{
  "input": "log_mel",
  "win_length": 512,
  "method": "mae",
  "encoder_norm_position": "pre",
  "encoder_activation": "swiglu",
  "encoder_inner_norm": false,
  "encoder_patch_size": [16, 8],
  "encoder_layers": 6,
  "decoder_width": 128,
  "decoder_layers": 2,
  "residual_init": "zero_last",
  "alpha": 4,
  "epochs": 148.9,
  "weight_decay": 0.2
}
Rows from block 4 of the encoder, named by matrix and row number. Rows with one number belong to one attention dimension. Each number is 128 + 24 x the weight over its row's rms, rounded and kept within 0 to 255. All counts start at 0. Numbers have three digits each. After the name is the row's rms in percent of the matrix's.
# v: attention value (encoder.blocks.4.attn.v.weight, 192x192), inputs 128-191
# proj: attention output (encoder.blocks.4.attn.proj.weight, 192x192, transposed), outputs 128-191
v.45 110:133110119138079166157096168165150181157143147112124145141154128141119120145141133155139127158121127118130122098127112092129162126084135121166144122131126139096109146121112129124166134103155112
v.46 104:083120143103156087151126111112081087136120123176130133108098150139118138132121107146096142117112119108154113128150152163111121076119124174115143088135155099101090150106102114136135143112175178
v.47 108:097124086135087142109112149126173127123107120118135114142138135129152119121131079131097082135105128151134125158080125105135120160139103163185087092143102097143125137126150086119158095123143128
v.48 092:102116115166159125103088138119113174148080115110134139180126115151133107145120083083102099130128127145137145110121133126115082138129130124119110161132130105148097161156112135118173112152091141
v.49 093:155133133114117124152137162082088112116088130169120133116138109134111160116101148164152114133141123120103140116165131163138182079084147100138117144092115131085163122114125126129101090167107185
v.50 094:155106109128147133142167080164128121116139115110117157099132127113108130116141108126132161162147133100144129138133141136157166124154121140096138130158144135113140115128123128100120149143171133
v.51 079:118122126144133115139136151094172145136131135166145117140122115113146104131121150123143123144112124125094144135089132091106126120084124113179120148087116160106133145146144111165125154141106087
v.52 082:184130150109104139118149122176175153142148106138128149122087138153145201117096149099099102117125153114149131140177150143112109153129141156111127111162098147107124108116154133106135091104142159
v.53 086:128119106172109148144174132119115121173145152148173122113133126150135129149119137123109132121101119122122106144157134107112082155128068140165137163162113137107141110166129171139141100128107129
v.54 087:104104149146168118148120135130108206140171071140130139116108134119157178135145108113103150125122109136096136126068156123103146125151117157133132124156143144104122143097145130173162149136147148
v.55 092:135117161161163115099102141094190142155093090099124129138127135128126102118129121141120103155109145156175110150127128096141114121149125193146102172101113124149136135081180149113145137117127162
v.56 087:125140104135071143142158185076108144146180115114143111118144118152139149123136109131103121095128115114130146108123114150104116092163102176113151150131127115159071119152075137117080119149126108
v.57 098:141113086134178132114183128126167096135071127106152130135105133130108097146137100130130099138118136108107146136215131140117138110136128129126140122148132133138171108157159119128106128094113183
v.58 100:122117124138154117153105111123102165120104139152121142127132126142105163119146138171119143099135128104140092141189122155092113130114113168164114141139105131114098130102139139155126052094099143
v.59 080:123116072157150150137118127133110133161107155146135138136124127121155117141145132117119113134124135126134174184174137097108098164116086114118101153154123138097142110145152139099136117111131150
v.60 102:131108127119118140125123135148153133115129126102119130125144125114104084104126172125151143116122133116112120139069133125159132098086156048118095111108126090126104137100169116138168098137089111
v.61 081:142089140115072114118095107151109101149136122095134099127129116147127136112101145197119172098133137151115085144147125103150104138161159122155118115143117132136113139113137118154164124108131140
v.62 090:138089133114128128078101107152129113113117141152097129119115123133120134120143146085122115108143145120155092141127135155143177098145181132124136124151102114156182102118173108156169096132135128
v.63 085:115089136132130117112095131078085158146163139133148118139159108156140150118132118143105127089136099094127110167171143155145113109115103146157134148120123103149098102083096130153124101095079125
v.64 105:165107113149122089118097149105137120117133163172127113130135112137149134136140096158116137129124144138126102106113155149141107111170173195151127142108097103107093166135107117153148122128097121
v.65 101:104103158170115127140131146128123123176142102155112152103150143146131123085159142133129152125146118106109129130061113121146136095138091117143118112119141113129092161099153127160142107112149103
v.66 080:133167088156120106115116148112094114139149131158116128175110129171138127134099125133127088177122135116136121171087117115085137119117097133138129150165127120094136118127100157156106094078133128
v.67 105:154143123171104106116158140128128148117130142191140144133139128119110088143105109184122164166124135067137155073114116137134079123093136169120148178122124110086091142138088117140133128101111095
v.68 113:103131155135138110122156096137150094127093106117096148105120127113129116085108134098136133113146127107088127105091102106132157107138138041109131094088123129141168130142158116139169143151076134
v.69 094:169082128118139096110130122132161147122102118095118144123118122131133101112108142136152133153129130121109113127146109144140139129170161086138127121086118142137131150107136108131149116139089130
v.70 088:140139076129137115101123117141133147141133145108106146124125147129121142121147106135131111174098132122085156152112106129105092108112121141129130116092107127152172177112155098116088152128142151
v.71 083:138058148119124100126121144090140130086101165123123110142125128111122138129113115098150096099150141167137117101144120186160121111172172157128128127112115112130116140139128121103174104152103118
v.72 108:133170130119103113140158135154101126173148124145137141072160145103137106129125121131123108141112133083120150146068104111127111084077099096118168122146119142127088132173146130158132137120147060
v.73 108:093159102143098100155132151147125178136134156150149134105152109127143138138116133140122144141122132131165132117082132154127097138092104101115132125136094115142123125155160121123122125140114101
v.74 107:093149125122115104106122128133093142147077127153125157120146144100131113118146126128178151128131132096079144144097112121152146116102119073084136092104094149121139104131147095156126081141099143
v.75 103:126159067122120142111118130145130132144102136163148122131171132116120132145122124122115108133087128114145109153109128100107128117073118148139138152129129125119109152154127132132118150107150098
v.76 096:104140097157118160097119132139081186156119130111144139061159120133110094138128089144143121110134140105135120128128117138143086129074121148107119154140119133139131152163125120105119127117128128
v.77 094:127179112112107126148117123146115142108138099140141131099132145124132123133139135124127131147117120112134112145112127099089170152082081131131149115173152153068159117169123159142088141088164153
v.78 085:157110130151087105100143128095101148124140131114140140100119102138129109132143071134118114147131135126142136166181118125120118132126124196168142158131111116180127137122128127127156160104140128
v.79 085:155071134113135117119134134101155108121111161133119106151115139139116141139126138111149135084139134196132105118138148167143105110193164126127109122101104124153121154137159114106142083149114125
v.80 100:159092127103153143121144132095179079110138116146103127182104113139137140109076131152135143091140104144097137108161131130137139088165126124120089124128144143142130118140123115125137110174089159
v.81 087:118123131126145166150139129094186067113109110145119111163101116178156137119112125124120142086138118138095095115149131118120130106176127156186102134145126126108154113168119117111077122158125149
v.82 081:137146126154120149145093133089143103149113153197134134146125126116128145124143121159135156119158111082103132146176143143137117138133121086111135155142115087117103194161103142138134136126126143
v.83 097:175115149137131117173142124118216131172141137106141120131161132141125133139113105083113101108133122168160123116174131145136137122143132156152119102107119149140098107118115085129107155118173131
v.84 076:130140144115122106165148117098106170134136121139130120127146142085142164139155124143125127093123131134174134143142155150150149153125130158123147137124111132114115119120105154125133148099137111
v.85 093:119116106119142125081137138156108133172124112185120139081150130139071075148134115132111139129136118143140149119092132131142109118084126122102108128109124132106111147109143110123146121122120104
v.86 111:134158129116136104144106123098088142114123143105118122160102132113121156120174133172133108166126145116132112129137113135130118160131134143156153142135094097144132155097127160159150141113115152
v.87 094:086131137158149132110120128121099099106082139122124143140122135128135108125179116152098168103146133107097092122159125113124129104167127145150133127134104098173143173154131132148152149116112166
v.88 099:125153142070113140099074112166118121141093117108117116169091138116122152139146156095122072161122137142121133169060097106107125142102128103139153132132108131135144143104124138146135075133094139
v.89 089:115104129093055097108102119186152181145165116067137136061151147142157082108127131047169157113150116128122116125094128124154105126114159121093133096116113131113108100115195103133133125115136121
v.90 087:140133097159099132060143153149144115103126151147139124145148125098132077155122162096118104198129142137145147124158149124142153156110145078134141167113112156110146153163121123152114092147134124
v.91 086:108115136091125094135082149127128103181150149124133134138141134131180145114151111105143141131139125111104142130141117131128114115151126109081144112115130137143132160095123141138122138106110195
v.92 092:182098166113128144107121121117176097102135100091110117145103132123125132130107141113137098178139115168112109104117132090138139085166150172146116125098124164124171096112139101123137098146098133
v.93 096:139112128116150131111063145138136141136116148101101139188138130123145166114160150154102163159122125171119099154140131096114145159154139140133111123129125126164162128121147136136161099130125182
v.94 093:147115161126073115115141116160170102140096139141148138105142132154153128096097122084151173128139116142084116097095132120137137111135154118144118108129134162120164122119158127173104121144131160
v.95 092:169119111135094131126138141154132143133177131101118124129131123166129137138104074092132095134120120149137126088117111174129122107101140157139114130116157121107093115121154116111083107161125091
v.96 112:083158106125118080085132122105092128165164127147131125097130110130161152140120141104112177101138125094142130132123127172126111160102134107124137134146157109163126133090138072128105106122152139
v.97 121:152142128071135152151114113152137141152113141140123120121140133104128139115136170171129094138135134103100112111111130104141109133117124152125104135121132117091118140160138176135147148146127143
v.98 115:117133090134089186116123147096171128110110108119114146140118127117161135169141129141143118177103116158120127153124121113125159171123139117139128119127149125138151153139117140146101069158143119
v.99 134:101146132061106130148160113170156123133148101154131130076080113142129147109144122149097180109139138106156139155112139151123147102174150128124101117173123141123163153104140142100132146112127160
v.100 114:126147105103118131113189111113143136110106164151141139160122120136177119138113101114088152097152115115138138136135178169115068111176158112138097145139152091139118108097144141123144133127148117
v.101 121:143104098169132133119118135127166147130149111097130123181115125131132069153114094089120106104113137119137149108171140119120079156152120106122127119143102091171119117103123086084144102124164114
v.102 112:107137089167111148109150084149132130115120144119112127076114087134140163083138137158097119127110111146130153120103116164128110115153161146118116125151133152155162150133134149148129153088111148
v.103 131:133137121127056156081083174127150117126092108108139130147131123100158110135136111075123107160118140127105147160142112110136132156148095099136123133118117135140157130192140130124092122152142124
v.104 113:085123110125162180071096105116151109140135099141135124161133106150151150109119152134127103136119119157145115168145107114115139108122128127161121131100107136166140156165133137151099147101123162
v.105 110:161129148173091158100088151109153084119085119122125120117117124115148133151155133093150097148119136133125136115142125091124133111177134132154112125100101184158172127129127171144116153119148144
v.106 113:140118125143109104129138120130097127084129113130130125147137134155126161138117131141157169132123139148124117114121107129132145147185107087130123133109128122098153159123189139145157107154103102
v.107 133:106144092088115169124128144136130134160110106135129107101162145126135162124102116161108118122107131146120091134094125126149136120122097133129090120113136083083108178148132138083142071117118125
v.108 140:090098130122148120101097125130142135147148113146120120154130122140144094132126103089146125086117122133114112158125135097145137143125153154117130143124101124096161094121148141142161145101120135
v.109 126:129125157148091133109173106135142137111106179151114141115121114124125099103140105132125123146164104147145157113151150145131134074128138170119142133121128126140082116108103151135143144148118134
v.110 120:132126164160103120068061139146174136127170123131132123166141109168118115131128110098130127139159118111129124110118141096129155140159153082107149140120114164115174128108133153122137161132152145
v.111 123:141106073146182123110123122127122159112158126053125143144119122098110154130119115127142056158150140101135127130125138093125116128107146177120119156135093131133105065108116140126174147105059105
v.112 116:102161128148153112126141142107119141123128097169146133071084136110115141122155089111105168122134110135128146121209095123118107107077103154115128158107098124180097145120099104099116133115113172
v.113 108:132107139195167137135084144139158104139173122115119129143125119119127178134111112129136125134126149133102087136142141136132117148112168165121109142142089137180130134180118123107127128104143148
v.114 114:067107144103145125108111123194141153137182078150119147123115129120102144160126137160114173099145126067163126127117148139122117093135141121094143104155127147113110130095126100125138122123095112
v.115 116:091106137133093135083096159081103135090146106132121132101097108140098149131156156092126084151101131112163138121134097119120138140119117146126113135092101115154144112126132130144146114148114096
v.116 110:101074148185124128132117136159142077104124189106138121124098131154139140133144183113116124153127136187141133085117131143138124112149139113125139153149133117184139144144142139129157113114115123
v.117 105:150080141171110136102176120109156159084100108133133121158103120128138095125100151120142118131107141133136176076199143091125110133118131118111124142123107129115125089122131123098161134141110153
v.118 115:130146078122174082141103132136113133141116107140138134133126112162120171114119132109124125104131121149137103145134127106137105118096107142155153128117131152125125094120097121179100142087121124
v.119 104:154164161175105116101084149136152175139130134127138127113129152133101138111137120125104094142149119134116134100178126118127156077093142139149104160124095115141102141145108129095150113145129138
v.120 104:113138104114125147114125170113114103128125138105143129141127136121154172119161164157110181131109109133116105184083152138151158143126128136173146120125164121181159156130114129114067101120157084
v.121 114:075134111124142108174129108091135135107128119106127142163125129124126173114122140138135097164126119136191124120113114136110128129111124119147164132134141098110135128131135127159128131129156147
v.122 113:110121149100100153144101155133158110115124117151155114092149132132170154142136155129124101136130117130109167108154119145121137121124116095166194128100144172168128109167109125176115120103142119
v.123 101:146133138123137124163161116111105168143123143104138122116151134145129150145100094148152101094131112142130077110111119155146117155141175176120097147153145131083159083170139133124135124093139122
v.124 113:123119149120187139149149176103114103125139105124148119137132137133107167159108095153131172105097130114125100142202153104127081073103107166149127099152118126101062143151077139107095115102146116
v.125 094:107139095113138138121171138144123159113114120137132135099086138169110136152145113166129105182127138169155116115123105162123160168127123165083102114142133106131134150111158130104118083176094112
v.126 093:121120166141146128133135154144102093163165163117127109161147124158129093146137161079122191126102142124124117127102174102132121114162121155152113115119116149120091084129134115112118155101143122
v.127 108:134166122103106175114143125095156157135112136097119141198110113154124132148107142111158107124108140082101126165139171130120133146131104136154107114132132134101132084093145139138073098168141106
v.128 091:119130165134120143168114126130091100114158106140152115152143136123117148151118163119140112140115118155107117157102139099121155153104157130128108173131147142143137113181145150127100110203140117
v.129 092:173101148140104113143141103152133114130106108059126132131129121087143121129104110149153093125119142129125134123155140108173137183159163121123152107131125139137112113176146121142140173173173095
v.130 091:140119153083104159112125131087147120084143125059111155140136138119148084145114150127136126125112111139117116092091121134122073082154098108142123083136141146107111131124125104127136165158122150
v.131 084:152153115170164154144078120160131123133108127163113133137138131153115119119106115105128134178133132111102160132108127079144180124090133119114107113126116122113157123135125140117147119124130132
v.132 102:171116118158138109093072141087053119092168113149110115142099128165118122126160090092110118190116130135124118123085131164140105160132133187142128145144144095101146127145109144111130132130091122
v.133 082:123137163141141145125126121165109110109149114084119149110178131103113092118120150164137122154111125147154100150077133097126102101151111086139123118103107161129139174115110109176157136079113096
v.134 095:125143106121094109117138151142134145110111152129144140090136121119086052141099100226143114158111129118133112124128121140146091122099134119127143122124136122136107120180145129134124125135130097
v.135 083:146121122129140115149161129103078109134116144110124114162092111123121122127128130168135152086096136154140117142143178144132096180143141129118128181179151108157115108152150132116134115148084135
v.136 088:157130149114156156127134133141197128113147155086128124121129135138117109110153177145139140118120117138136129127113131111120134066110100091131123092118132138142151120163105109105110144091136109
v.137 093:166118121099087162117133137108137116113184132066128135141146130117143109132081130140135088138126109140123128095101128122130103144123149154134149102156149122110124123152155122141098128159174131
v.138 085:111111109087109133143142143089177152095154158119134125108150133143127105102097136150146156124158125144144151089200127144131088112133144091117137116145140119161105115145126107123143118128133120
v.139 095:143135122119098157145140156125122145065119107100106158146138146100131094130115125145150112151134134123120129108110118132133160107140117119092073069100146173077099091136115144111138084125152149
v.140 084:106116149143140127153152147099134146106150160126119109153133132110140150145132156115105106087158114136114116138138119140133145132139138184128107128160125122108106136117113120113150078145150079
v.141 076:079148113119116124127113120184163116165125152127170134110157120153124124124131169134115093168136123097123117116137116121110175117089133110131146100119110152093203134136094133148092154077131120
proj.45 117:144147083105156096099105093139099122108110120107140118148138113143130117149133121147118141106141152123129093174127140127097098112124112064159153124120092131121126128176137164168103106112159160
proj.46 097:145135143149119118083147149157151109150108134112113166149115158105120077137124103084112147157126121153132117127160115132132135139131128087111083155119104141140116140151174142133116132122086155
proj.47 108:113097152145155154163154115118137111116135159120115103130146123081136159148112146118155159098129080080131116078127145142118157094162150131091134114134138149146153107093081148152108136154132146
proj.48 109:145114093152173150095105128134116132121079132111109138146134144112130123149149104142139119102142113141130080119127148097141175156134141131105097132130095141093152081147113075131090148129143150
proj.49 091:088123125148112071143131146106163135123124114157096130106110133143162134115144139132086086115151103086163127141095115155140136153095079125076150156137140114131148166117077207103109132102141125
proj.50 073:114145113126096125122134143112147131109127093149185088162142096150139134091075118146152123106113100125127146128142125117117100108137112126207126125091151100121108079150128128165111125148115129
proj.51 062:136109074154134103123119101152109091135154119122097137111101118113101137169143119116100099117104143135135112079124119139140118110147137086069130130141121145141078149088125134098155129131098109
proj.52 063:139142118077101140147124156098104139114104107133111125120127128110133163115103130157187127095105131165119143122118161129141127146104127144196119110087128177177191123139099147106097120097142098
proj.53 088:124105085141149130128098108116147133118104115120125168090135142171126146124151113147161177083134139172116127111141100158111121131110181149109124126149157105086129083139115157100095129117129101
proj.54 090:145121089099167161075124144130090077137177099114111112137128156088115109176099104103145126089116168172138071116171128121145108158160155088134123111111111106103113102102114134142115112095125088
proj.55 090:079112072118173127129134103140108136127110110131091138144139115128137145142115132151112092139113134149119132110100131103106115155123128136108132134172079185133106139147103118149111139104157149
proj.56 070:132103140129124121161166147124065122133104149127121151098125124093140131113142090142123116121154135153156128122121096148137165160074130166117125149138177099115123090149097120120121135095074147
proj.57 091:117125094147130151167181125131157183153154094158141137092115128126091125084163129148170154140107118134120164151133148135141162152171146156130106133108178124143115125132154184135159107150093109
proj.58 096:129130137124101140116115105102170091144099102161110125116137115144190073159148114150163164146134153170146116142121147132118133163110121100157127120119129144117144137113102116125108188109113122
proj.59 088:152143083173151142131102183154120119137097120138139165150157140114116145140147094166169111118085104121129132127161127117107136154148149092116168129132122134107141138152078129124111132132158119
proj.60 105:147127112168063072144073158119137135097143143102152150164128159138125111123129104090097095152114150124129136140096130108118125117129120126139093139141158102120107174128127092164149185123125144
proj.61 078:159096152094108126159138158137144117095129137131116114100144101168174127126104162188120179111144142110130119140150139115121117144096093186113103135122120122113135126113086099140144122118107094
proj.62 082:123136192113117160131103114121150108100124100127151094144135116100114139134141103109156154118155115142137145115087145110124103141126130130168123167135118176118132123159150107129144159094146131
proj.63 075:137112172167138124087124121142159107124095146152101146141100095118176090135135126145123142151155167155146107090113135128128161135124150132119110137133135142114150104101127089139134143125087126
proj.64 107:139122131141160121095153147151158090117142148140097107115105106151142063169141118130134145147100107164176137087119127179140130127104147112151112108084147121107148104153126124120110164172108117
proj.65 106:163131136101121095165155130146118105137105092131129141114131155108158086128132090120141147130160144135105159142148095128147116139103105148123126120152127162119116103114161090166137118122111187
proj.66 085:106111128108118122155113172097105113094157112087111112105133148113143134105139076137138116070159135176170115155188109130136098092090111160140148140086117161128102120145178136106125157120092169
proj.67 114:152135141132104114144129136128160136136117148110102143116129120118143090102110138125144155150105081146149142127115110142133126112101118121176131127111157095108134091144185072125134179127118137
proj.68 107:117143129108130101144150160125127127155139135140138129180145145173107149127169137110138132126133140098086116159126101122140147084119121157107106149172122126132144171137184097165137105160165161
proj.69 108:113157099127145156125149119128166087146172141172132146182161136141139146132158144113092144121119109088084145120121095150154150110156088159089130101181111128177153143139166090162122100118142143
proj.70 100:129116133115108115180138124126146145144133111170109146119150120161131127156121136156107164116104087143108125108147090111121151122109077147121107148157097127166099147144156108144139116118107099
proj.71 093:111146104132161166081127125153150108154154122141127142159136126159144122145169119098090109138095109134109120078055130130125149153162130121116126106172141152120164142122117113152109117129114126
proj.72 108:120129129157125115163123121147153118142099122098125142099099150123112089142114112141167202148132130126124131147130112113141117099111149136119092148157124117117081089148159112139148146130130156
proj.73 112:126124154111096129121123140145101144136130119117090144085110131112136083145142124124170160156103112172111116103136131107123145101107150117129146119127146150106088099150181085142128199147098125
proj.74 109:120129117134129115139166142128113090139128144116143130138132150150150160130152098149109125111126101102099120182121090110145148097132088180082158147175140114103105107159192096159139119151177177
proj.75 110:170113145171123103155124167153146152131105140139115118079107130153106105142095076169182176126117106165144123135181129135126144098110142119158121141081122112127084095153100143130143169117116139
proj.76 099:117130148162133162113130144129126152092116170119123163090132115130133105148095107125149145155109150153124125118156114104109122151110132102160137138108175132117115112123141104161102170142152123
proj.77 106:127112146125113133169102132132129136090114153092105087125133141119120140090087083150167107095134182151170118189171149139132109111135142141136163114101115121152090108136120146101135159137179114
proj.78 092:102140148132167142099076144144141128080133130141095120125114155094137178142111096115113094101141132149118102106133128098125152126113099087121100108092138147148092141077124135139111156088128102
proj.79 091:121141114131148155098163126123114087134162117124128140136132135159139116131147145118092106128103127092115119062103116175142142164147140111109112125170134189109144129146130094140104107110094124
proj.80 107:134125157127100120121157134119156129138135174145187105109118102161127127129157180100074111128126103094117150133122137129132105108111124112085144146143115063101187135118104096113130101156117147
proj.81 087:150119162076120119112159133138081125146144145116139133129134127117114149113115165101098105097150118080133132152138095133141166115109124113113102150133124106156154129109137127126150109162104145
proj.82 080:135126139069139124156156162136104141106118157105143146087126159099188150132113126123103085094095147102155107147109091138113117137109118148150173112123114153153138119111130117136135136115141123
proj.83 093:119133150121153152085129137163121096097143127126147097122113094122112127160125166137127168161129113099121140104137135132138137099165125131093167126082103154162146126058105123140133115116114090
proj.84 087:121129100153147122088075135132168144137131110109110116147113139123135109173127082101132110120152124139137139128144097090121170158143097117132143118103131135152092089127105118124141105122123131
proj.85 094:109125113147115101169130101144116096108120080131117132140073152129146151102145091160176147171116160149155094140131137135126131101116144084142163131148118163114099121151148136143121177149102104
proj.86 123:131138120099156107132095137118084145155154119143100120120149161141171126146140083143101111085135110154124156151122133133121154169102086163140119127119133170126124129154177132078122086084122137
proj.87 093:116121151114180088134132129129100131131119112123106103117147143133114167113143117144137091092144118102137114158111123162146155161109108146119129116119135184106122113131158145162151067093113170
proj.88 089:119144101090129122168122171125090147160155137106135120132175158140136156128130114163126110095112117140129110171157119111127183130139110185143146123136141134147118143146173175144127133132141120
proj.89 093:116121113166141191128133131129166097123097135183132139129101084080138116109115116158123146150125135106111125163116161094121111133169110090104140135143168146127117137114104159136141151096182149
proj.90 081:092138159078166137155110119126120130134111156112143116131112131129126160094139112150132157082062103110125074126121112149135121120126120183123120102126136095141080129150139119122140119108085099
proj.91 084:122133074148180115124170182100120144122156157171115145098115102146108131149183103168118126134119135133107115128124130153123122140116100142113153125116140099107127123143145151108130076132123153
proj.92 096:099127138132117150095138113149172106167127160146172084121108105164106169144126153097077116104111125105103147127170134117146153112154114112108106147163116130133106134124102116145144115145145122
proj.93 091:119138088105113132122106102115110139112142107144143066132142118154110100132119088140141090074125114098118131118130149133129173143098101153122117142112129149082149120128108130124102061102121137
proj.94 088:081149093111134157138161127116082095113115114104150142160122087101136141087143150123091131153138143087120118159134111131142102133157102106144152146181155063100136173125147152132135127171142125
proj.95 090:135111148146110166120145086113155114136144109153104130136101095129121087107118192127134187182109128165118144100119117102117101087127133087135136152156099122114127132121124124070129158147117120
proj.96 118:151111164089127153139152139166120121136084128151101144151125107100129108135143148080114122115157114123160083081139156132129106098169115147102101138107119136132076148106125115111130133132166144
proj.97 127:149164096168118065117084160123134112115151108089181098091142148175122138151163131121142112162097166167087128169101102133143122141115130107146100128147144123098120144137111104141161131107100070
proj.98 113:136118136124155092083149099159097119162112086142145116138109168131087107123146110132118136103159138169130136149168104119135149122127096093156155141144105197096118168117084146139123158125084170
proj.99 124:140120093130099157121138152094158063162162113094103127074154112136158118155098132148139126135082117092129127081132155090107134166118138151096092101144171116158113116105171123092129140140131139
proj.100 111:080135129117128154113113166136114117117157089122118145108138146131098126138127154079134138111076113170141164089135118111126126101133118150123089129099123103146116136115159133133110154135132116
proj.101 126:133112106122127151181153115137091146114100095138119128160124106116127147126155117121138164111149094064159146101120153155133135114182128118167131130116135130095170104124126147186078162113129159
proj.102 110:136105091153115132134134144095180102142101127153107146131143105078128092126131115166144165121124135096146101113109152120097067136147109123102113105131133106141137119130153099114146140151170157
proj.103 125:132119102133165141101139140137081174174140081114133109147110141099074155130146111150138143091174128161118124127137117137110160120151119103152172108105148143095152167116121153174124154163129169
proj.104 118:139121090110106120101138098154129102100153146154100137109106127147127128117135096117126093113150149140157145106135110126125144125112125137117120129144102156203158151122138131081137134171120128
proj.105 111:149115063119146132109161113121102162157148104138117148103117161111138124130119105145143167087117139089122183152141115118097206116136127115134135126135100171149147127123069119117115135149122149
proj.106 115:124110141109144114133132114114126108145111109118120133111161158117137140150112152119138137117118119151121148103134090133101151131151150132142193139134164157111165131094072136114117121191137120
proj.107 133:146141122186168113118091151118119109084105167110117124124116152138083131160140110122142085165115155160124087150113109150126107129070126096121149119113132152074146115146149127152147126111115119
proj.108 123:131132096149131158150166118157124138094133138100151125088105132149131131128153119122122114148140083153109127083113104140102130134150125119127108134168134101135146137124139149129131129158103128
proj.109 120:108128093135122137115121148102148142117139094168098176117155123068134147094108112194134138097130150148128141127110140099099136129108104127096117120093123067200129127103142124112122137129144121
proj.110 113:117102045082085137127159132144116163123129112083116143112150122157150109141131132132122132116128130151125150113087088088111113135172145118155075158150127103154070107136099124125131159168147108
proj.111 119:123149099165083115160115135137178140112139149159123107106078112141149099147134149151145113119132120146157134164076161113128137110101131115158128132098154082132135091119128128119125146122092120
proj.112 104:110134105148085139180157145109127170137100105099118159150129073111144073138087137115134121111140127129137097144133181110082068106144157113133122131081111146105122131124094132132108130093123103
proj.113 106:129096135140139136102153178096117157115113137104136126092139172109130144113136136149105155124111138114103092134080148122136110098149121096103165111118135049097172115125118120178150116156128119
proj.114 119:166132024144104158116118094115130120094128130122141082155119142144106153128131130149161116132152154163110164143140123138123161168136139144149146155131139164126170116147138127104123140121125113
proj.115 102:096151156121108150135161116122122168154124116089125141130100124104126114113136106129138091136176122144121131141136130155110119130145133090155138128113141111118144154142153135164105162125104160
proj.116 111:115106126110145154137148155086120128111142098133114157097163119125123075101092121173149099083138104072116138133183169093096157147128130126109130161117122157110088140104119126139105112084153138
proj.117 105:093116136097155120125123124130058136135155100164113133101149146083133128131133095125142183105159094124136113094124133112109147138131148101136115122124146118097111092148115150165103160160142133
proj.118 105:094133128104124135136159110112111146174083078108124133121121137096113151142140097132153120136179087140155140108161145137113099082136115138149150152113123132111140173100134087090118128129119187
proj.119 107:114119120112128115124101172110150168160123101113138148122129091165130099111126101138145150098107136110130096122126167123117105090135155099121122125088084100118136130121088126127128166143132143
proj.120 102:156140145152112134115113101147109145161099132135094132096122124125113101161099087152115062155158165111151140121151152120137123148157150126133103142122138148107143196097164094117119139110147167
proj.121 121:120143129138095100096094120134132155144095157135145151132132102112126139129115117163138086130166069188099111147133100161118124142126140166117113143120100141136106151110088117154133099103117135
proj.122 109:129128147122135099133056093118110139189131154118117145136129138126154090136112099113120094120123169108119111160122167106129101133128120154128102104134066124133132167097106092127124131071126149
proj.123 100:136109120131112148092125154150120141155158146139134127096154164102129164117140126146150158100102132128113168114116103168126122132106089093115148086141127107148096083139131115122146122172139152
proj.124 113:115112102129120119121116137135128158155134143118099116124118126133150133137133102156121128135113177175137113103104113111097071123169131163134095142130112129156128137132152080143141104112153157
proj.125 099:156118160128105149114193129122143106124130107128125133157143087167119128134142126105130130148121101078127143110142170129130113125116140065116181141085148143164147121108149152116112133088144164
proj.126 098:109116054155133143095156114143120135100111117088144143107113133092146159135132130166131092133122163147131124131141137102120126137142136089098161141132128132128183167134132118099133103184144147
proj.127 106:144119156155106120117155088156135127103109158166108106077110145114099123180147165123150137155151158148144099128099087124152142132118144148127154101136161141146129140144155088141145143134102105
proj.128 093:121144127146136119124113148127146168110155169105109137144114111148130088160117106097145121103159083127117107153189145103101119125114163108165134094103092097129141142153139118147092114074134161
proj.129 090:117145076157148154140110146129186169109115135151115144143136128128131142166121133127126171152150075089098131150082139120121146148176141156157124100136131124114119089120144128143127102154193130
proj.130 088:114140116114091127101102087136116107134148145131163120155161105135143142126103145151091139148101089091115160090137105136145095142141110104118118153163150143132105160138094083177128145113098082
proj.131 095:127113123133089110167123133102153137119131120134114131154126135147117110145122124122148109119172122157128089165145164117091170073101120149131119118119098102135134133123192161099108126142189176
proj.132 102:116117111138119146141121135137147127140158120146123143132113155156155114114160081140113124087115112179145161168147082136093139110112102126152074141113116132143106092169208149091130169126092137
proj.133 086:134154111141104114119127108160090095127125152108150124108128133115122142133105150120118167122138151100128174096185092150143104149134139124139134138133155151134126173130128107197147173138130089
proj.134 101:136146131116124156127124092162159102134102123138123127141151121118155135138121157116144194139109102124102138113112144126127109087103137132152101129152134113118121089148153088153125149144136130
proj.135 088:119137128132165129123154170115140139116161146161139142129124136129177099156155144101109146123118089139109136102106094135112155134131153116142105140104141133093134127160152096129109140106140146
proj.136 084:108125166130031140140066111153136156140153167127133120094141137105121165112053125096147141155143126145105157087137122085165124132117128149104133145158125142160117181101101114129136137127163138
proj.137 091:116136101106099123147094093092161115082117144155115115144128073136165099166118157126096159124116066124128115124101136124117114120144162126172140128152109118150129145103104118149109159117140105
proj.138 085:138139154095070161068103101131086155156125116131093140120115093085154159132095166127125170138091130104125130105047132088139107134093137139117115174172133144134153179115081123123132149119111139
proj.139 106:100138091151088128142147088105152142124089098119118165137155128157114147133130079159157103112173115082105162145136155107130118143108075164132114101122124152127168165136172115155114140125170149
proj.140 083:125139167127091118136066123140115140125141108112111126140082133109108110085095090059129091132122152150154134124111140135135115149087137122128145132116115171109127136125136123149120159144084112
proj.141 096:130108147136085116144133105124148120109093152140114116115139111113104166113111140131132138128093146134133098152165165120147121085131122119130148124117118083158100137077100175095150154137162109